config = dict(
    encoder_arch='vit',
    model='spectrogram VQ-VAE',
    dataset='struck, bounced, scraped and rolled objects made by modal synthesis',
    train_examples=78125,
    n_mels=64,
    hop_length=160,
    input='log_mel',
    win_length=400,
    bottleneck='vq',
    downsampling_factor=8,
    encoder_norm='rmsnorm',
    encoder_norm_position='pre',
    encoder_activation='gelu',
    encoder_mlp_ratio=4,
    encoder_head_dim=32,
    encoder_fused_qkv=False,
    encoder_bias='all',
    encoder_qk_norm=False,
    encoder_parallel_block=False,
    encoder_inner_norm=False,
    encoder_patch_size=[8, 8],
    encoder_conv_stem=False,
    encoder_layers=8,
    encoder_width=192,
    encoder_positions='sincos',
    loss='mse',
    latent_channels=16,
    decoder_norm='batchnorm',
    decoder_activation='gelu',
    decoder_padding_mode='replicate',
    decoder_widths=[48, 96, 96, 96],
    decoder_blocks_per_level=1,
    decoder_block='plain',
    decoder_attention=True,
    decoder_upsampling='pixel_shuffle',
    codebook_size=1024,
    init='kaiming_normal',
    residual_init='none',
    optimizer='adamw',
    learning_rate=0.0015,
    beta1=0.9,
    beta2=0.98,
    eps=1e-06,
    max_grad_norm=3.0,
    ema_decay=0.999,
    magnitude_pruning=0.7,
    max_steps=10000,
    batch_size=128,
    epochs=16.4,
    lr_schedule='wsd',
    decay_fraction=0.3,
    final_lr_fraction=0.05,
    warmup_steps=200,
    weight_decay=0.09,
)
Rows from block 1 of the decoder, named by matrix and row number. Rows with one number belong to one attention dimension. Each number is 128 + 24 x the weight over its row's rms, rounded and kept within 0 to 255. All counts start at 0. After the name is the row's rms in percent of the matrix's.
# q: attention query, key and value (stacked) (decoder.mid.1.attn.qkv.weight, 288x96, the q third), inputs 0-95
# k: attention query, key and value (stacked) (decoder.mid.1.attn.qkv.weight, 288x96, the k third), inputs 0-95
q.49 075 [128 128 128 128 128 128  77  76  88 128 128 128 128 128 128 128 128 128 128 128 128 185 128 160 128 128 128 128 153  76 128  60 128 128 128 128 128 128 101 128 128 128 128 128 128 160 128  87 128 128 128 128 128 200 128 128 173 100 128 128 128 128 128  67 128 128 128 128 128 128 128 128 176  76 128 164  60 159  82 128 128 128 128 128 128  96 128 128 128 128  57 128 128 128 128 157]
k.49 073 [128 185 128 178 128 128 128  87 128 194 128 171  84 128 128 128 128 128 128 128 128 128 128 128 128 128 128 128 169 128 166 128 128 128  97 128 128 128 218  94 128 128 128 128 128 167 128 128 128  80 128 128 128 128 128 173  55 128 128 128 128 128 128 166  99 128 159 128 179 128 128 128 128 128 128 128 128 128  60 128 128 128 128 165 128 128 181 128 128 128 103 128 128 128 128 128]
q.50 089 [167 175 128 128 128  74 174  84 128 128 128  63 128 128 128 128 128 128 128  89  98 128 128 164 128 128 128 128 164 146 128 128 178 128 128 128 128 128 175 128 128 128 179 128 128 107 128 128 128 128  94 103 128 128  85 164 128 128 128 128 128  95 128 128 128 128  75  96 128 165 128 128 128 183  69  75 128 116 154  84  85 128 128 128 128 128 128 128 160 128 128 128 128 128 164 128]
k.50 080 [128 128 128 128  99 128 105 128 128 128 128 128 128 128 128 128 128 128 128  76 128 128  63 128  91  62 128 128 128  99 128 128 128 128 128 128 128 102 128 128 128 128 104 128 128 128 128 108 128 128 128 128 105 128 128  41 188 151 183 128 128 128 180 128 128 128 165 128 128  51 128 186 128 128 179 162 128 128 128 128 128 128  96 128 163  76 128 128 128 128 166 128 128 128 128 128]
q.51 076 [128 128 128 128  98 168 128 128  89 128 128 170 128  62  85 128  98 128 128 128 128 128 106 128  72 162 128 128 151 128 128 128 128 128 128 128 128 128 128 128 171 128 128 128 128 166 128 128 128 128 128 128 128 176 128 191 128 128 128 128 105 203 128 104  67 128 128 128 128 128 128 128 128 128  66 128 128 101 128 128 128 128 128 191 171 128  89 128 128 128 128 128  70  84 128 128]
k.51 069 [ 93 128 128 128 128 128 200 128 128 128 128 128 128 128 128 128 128 128  57 128 128 128 128 128 128 128 128 128 128 120 128 128 128 128 101 128 128 128 128 128 183 128 173 128 189 128 128 128 128 161 128  63 128 128 128 128  91 128 128 128 128 128  57 157  62 128 128 128 128 128  57 128  73 128 128 128 128 128 128  54 128 128 128 188 128 128 128 128 128 128 128 128 128 128 128 128]
q.52 080 [128 128  99 128  70 128 128 128  86 128 128 128  67 128 183 128 128 182  71 128 128 128 128  83 128 128 128 128 128 128 128 128 128 154 128 128  94 128 155 128 128 128 128 128 128 128 128 190 128 182 128 128 128 128 163  68 128 128 128 128 146 128  90 128 128 128 169  86 128 128 128 128 128 128 128 156 128 128 128 128 128 128 213 106 128 128 128 163  72 166 128 128 128 100 128 128]
k.52 076 [128 128 128  90 128 128 128 128 128 128 237 128 128 128 128 128 194 128 128 128  83 198  98 128 128 128 128 128 128 128 128 128 128  72 128 128  83 128 128 213 128 170 128 128 128 128 128 128 128 128  79 128 128 128 128 171 128 128 128 158 171 128 157 128 128 128 128 203 128 128 128 128 128 128 128 128 128 128 128 128 128 163 128 128 101 128 128 128 128 128 128 128 128 128 128 128]
q.53 069 [128 128 128 128 128 128 171 128 128 128 128 128 165 128 128 128 128 128 128  67 182 128 128 128 128 128 190 128 128 128 104 128  45 128  97 168 128  95 182  87 128 128  72 128 128 128 128 128 128  63 128 128 128 128 128 184 128 128 128 128 128  74 128 128 128 128 128 128 128 128 128 128 128 128 128 128 128  77 128 167 128 128 128 128 128 187 128 128 128  83 128  74 128 128 128 128]
k.53 075 [128 128 128 128 188 128 128 128 128 128 128  70 128 128 128 128 128 128 128 128 108  67 128 158 103 128 128 128  93 128 128 128 128  86 128 175 193 128 128 128 128 128 128  81 128 128  68  93  87 128 128 128 128 176 128 128 128 154 128 128 128 128 128 128 128 176 128 173 128 128 128 128 173 128 128 155 128 128 187 128  78 128 169 106 128 181 128  80 128 128 128  93 128 128 128 128]
q.54 087 [144 128 128 128 128 128 128 128 128 128 103 170 128 128 128 111 128 128 128  65 128  77 128 152 128 128 165 128 156 128 128 128 128 152 168  97 156  84 128 128 128 174  34 128 157 128 128 191 128  90 128 100 154 128 128 128 128 128 128 170 128 128 168 128 128 128 128 128 128 128 165 128 128 128 128  66 128  86 160 128 128 166  95  71 128 128 128 156 128 128 128 128 128 105 128 128]
k.54 074 [128 100 128 128 178 128 152 128 128  82 181 128 128 128 128 128  90 128 128 181 169 128 128 128 128 128 128 128 128 128 101 128 128 128 128 185 128  45  92 128 128 128  85 128 128 128 128 128 128 128  85 128 128 128 128 128 128 128 128 128  90 128 128 128 128 174 128 128 128 128 128 128 128 128 128 128 128 162 128  52 128 128  73 170 128 128 128 128 177 128 128  86 128  90 128 189]
q.55 077 [128 184 128 128 128  94 128 128 128 128 128 128 167 128 128 128 128 128 128 128 128 128 128 128 157 128 207 128  92 177  90  87 155 175 128 163 128 128 128  77 128 128 128 128 128 128 108 128 128  82 128 128 128 128 128 187 128 128 128 128 128  71  75  91 128 128 128  72 128 128 128 128 128 128 128  67 128 128 128 169 128 128 178  81 143 128 128 170 128 128 128 128 128 128 128 128]
k.55 069 [ 44 177 128 128 128 128 128 128 128 128 178 162 170 128 128 128 128 128 128 161 128  44 128 128  78 128 170 128 128 128 128 128 128 128  84 128 128 128  88  94 128 128 180 128 128 128 128 128  83 128 128 128 128 128 128  88 128 128 128 198 128 140 156 128 187 128 172 128 128 128 128 128 128 128 172 128 128 128 128 128 128 128 177 128 128 128 128  88 128 128 128 128 128 128 128 128]
q.56 082 [128 128 128 128 128 128 128 128 128 128 128 128 128 128 153 128 128 128 193 128 128 128 128 128 128 128 128 166 128  88 128 128  48 128 128 128 128 178 128 128 115 170 155 128 128 128 166 128  94 102 128 186 174 128  85 128 128 128 128 128 128 128 167  85 128 128 128 173 128 128 128 128 128 128 128 128 128 128  76 128 128 128 128 128 128 128 128  29 128 128  78 128 128 128 197 128]
k.56 091 [128 128 128 128 128 128 177 128 128  88 128 128 128 128  83  67 128 128 128 128 128 128 178 128 128 128 108 182 166 128 128 128 128 128 159 128 128 128 128 128 128 128 128 154 128  75 128 128 178 128 128  84  94 128 128 128 128 128 128 128 128 168 128  96  51  53 128 152 128 169 128 152 128 145 128 128 128 128 128 128  67 128 128 128 128 128 128 128 128  91 128 156 128 184 170 128]
q.57 071 [128 128  92 128 128 128 128 128 128 128 128 128 128 128 164 181 128 128 150 128 128 128 128 128 128  54 187 166 167 128  82 128 128 128 128 128 128 128 128 128 128 128 128 128 128 128 128 128 128 128 128 184 128 128 128  70  64 128 128 190 128 128  69 128 128 225 128 185 128 128 128 128 128 128 128 169 128 128 128 128 128 128 128 128 144 128 128 128 128 128 173 128  98 128 128 128]
k.57 077 [128 128 128 128  92  74 128 128 128 128 128 128 201 128 128 128 128 128 165 128 128 155 150 128 128 128 128 128 128 128 166 128 128 128 113 168 128 128 128 128 128 128 128 128 128 128 128 164 128 128  75 128 128 128 128  76 218 128 128 128 128 128 181 128 128 128 128 173 128 128 128 128 128 128 128 128 128  66 128 128  60 128 128 128 128 128 128 128  84 128 128 190 160 128 166  69]
q.58 077 [ 87 128 128 128 128 128 128 128 128 128 128 128 128 128 128 128 128 128 128 128 169 128 128 128 128 128 128 128 128 128 169 167 128 128 128 147 128 128 150 128 128 128 128 167  86 128 128  45 128 100 128 128 128 128 128 226 128  75 128 128  91 168 128 128 128  74 128 128 128 128  90 128 170 157 128 128 128 128 128  91 128  57 128 128  63 177 128 128 128 128  89 128 128 128 128 128]
k.58 085 [ 96 128 128 128 128 128 128 128 128 174  49 128 128 164 190 128 128 128 128 128 128  69 170  90  78 128 128 128 128 128 128 128 128 128 128 128 128  96 128 128 128 128 128 128 174 128 128 128 128 180 128 128 157  81 103 128 128 128 166 128 128 155 128 128 100  69 128  59 128 128 128 168 128 128 164 189 128 128 128  82 128 111 128 100 128 128 128 128 144 128 128 128 128 128 155 128]
q.59 069 [ 99 128 128 128 128 128 128 128 128  48 128 128 128  79 128  96  95 128 128 128 128 128  85 128 128  87 128 128 128 162 156 128 128 128  87 128 128 128 128 128 128 201 165 128 128 128 128 128 128 128 128  70 128 128 128  77 128 128 128 128 128  60 128 128 128 128 128 128 128 128 210 128 128 128 128  78 128 128 128 128 128 206  89 128 128  83 128 128 128 128 128 128 128 128 128 128]
k.59 077 [128 166 128 128 128 128  34 128 128 152 128 128 192 128 148  98 128 128 128 128 128 128 128 128 128 106 128 128 128 128 160 128 128 128 128 146 128 128 128  76 128 128 184 128 128 128 128 128 128 128 128 128 128 128 128  66 128 128 128 128 114 128 190 128 128 128 128 128 174 128 128 153 128 128 128 128  55 179 128 128 128 128 128 128 240 128 128 128 128 128 128 128 128 128 128 128]
q.60 076 [128 128 128 128 128 128 128  86 128 128 128 128 128 128 205 128 128 128 177 128  74 107  68 128 128 128  93 128 128 128  77 128 128 128  79 166 128 128 128 128 128 128 128 128 128 128 128 128 128 128 128 166 128 128 164 128  75 128 187 128 128 106 128 128 128 189 105 128 128 128 128  87 128 128 170 164 154  88  63 128 176 172 128 128 128 128 128 128 163 128 128 128 128 128 128 128]
k.60 089 [128 128 128 128 128  86 128 167 128 128 128 128  99 128 128  61 174 148 128 128 128 128 128 128 183 128 128 168 128 110 128 109 128  93 128 128 128 128 128 128 186 128 200 128 128 128  73 110 112  96 128  50 128 157 128 128 128 128 128 165 128 104 128 128 177 128 162 128 128 180 128 157 128 128 128 110 128 128 128 128 128 128 164 128 169  76 113 128 128  99 164 128 128 128 128 128]
q.61 078 [128 128  74 128 128 187 128 188 128 180 128 128 128 128 128  86 128 128 128 100 169 128 128 186 128 128 128 128 128 128 128 172 128 128 128 128 128 128 128 128 128 183 128 172 128 164 128  80 128 128 128 128 128 128 128 223 128 128 173 128 128 128 149 128 128 128 208 128 128 128  81 128 128  79 128 128 128 128 128 156 128 128 128 128 128 128 128 128 128 128 128 128 128 128 128 164]
k.61 078 [ 81  88  81 128 184 128 173 128 128 156 128  91 128 128 155  49 128 128 128 128 128  52 128 128 128 159 128 128 128 166 128 128 128 128 128 128 128 157  75 128 128 128 128 128 128 128 128 128 128 128 128 128 128 128 128 128  86 128  66 128 128 175 128 128 128  96 128 128 128 128  92 191 128 128 150 128 128 128 173 128 128  65 128 128 105 128 128 128 128 128 128  84 128 128 128 128]
q.62 091 [128 128 128 128 128 128 158 128  95 128 128  88 128 128 128 179  88 128 128 165 128 128 128  96 154 128 128 128 128 128 128 128 150 128 128  75 128  73 128 128 128 128 128 128 218 128 128 128 128 128 128 128 128 128 128  51 128 128 128 128 148 128 128 201 128 128 128 103 128 128 198 128  92 128 155 128  95  89 152 128 128 178 128 128 166 128 128 146  69 128 128 128 128 128 128 128]
k.62 091 [154 128 128 128 128 128  85 128 128 128 128 128 128 128  84 128 128  94 128 164 185 128 128 128 128 128 170  89 128 128 159 128 128 128 128 128 128 128 128 128  74 179 128 128 104 128 128 128 128 189 128 128 128 128  81 128 166 128 128 172 128 128 146 128 158 128 128 175 128 128 179 128  78 128  85 128  97 172 128  59 147 128 100  98 175 171 128 128 128 128  92 128 128 128 128 128]
q.63 071 [128 128 128 128 128 128 128 128 128 128 186 128 128 128  67 206 128 128 128 128 209 128 128 128 128 128 128 128 128 128 128  86 128 128 128 128 128 128 128 128 128 128 128 128 128 128  81 128 128 128  65  75 128  39 128 128 128 128 128 128 128 128 128 128 128 128 128 128 128 128 128 128 128 128 128 128 128  83 128 128 128 128 128 128 128 128 128 168 128  57 128 128 128 196 189 128]
k.63 065 [160  77 128 128 128  85 128 128 128 128 128 128 128 128  76 128 128 128 128 128 128 128  51 128 128  63 128 128  85 128 128 128 128 128 128 128 128  81 128 128  67 128 128 128 128 128 128 128 128 128 128 198 180 128 128 128 128 128 150 128 128 128 128  88 187 128 128 128  68 128 128 128 100 168 128  94 128 128 192 128 128 128 128 128 128  69 128 128 128 128 128 128 128 162 128 128]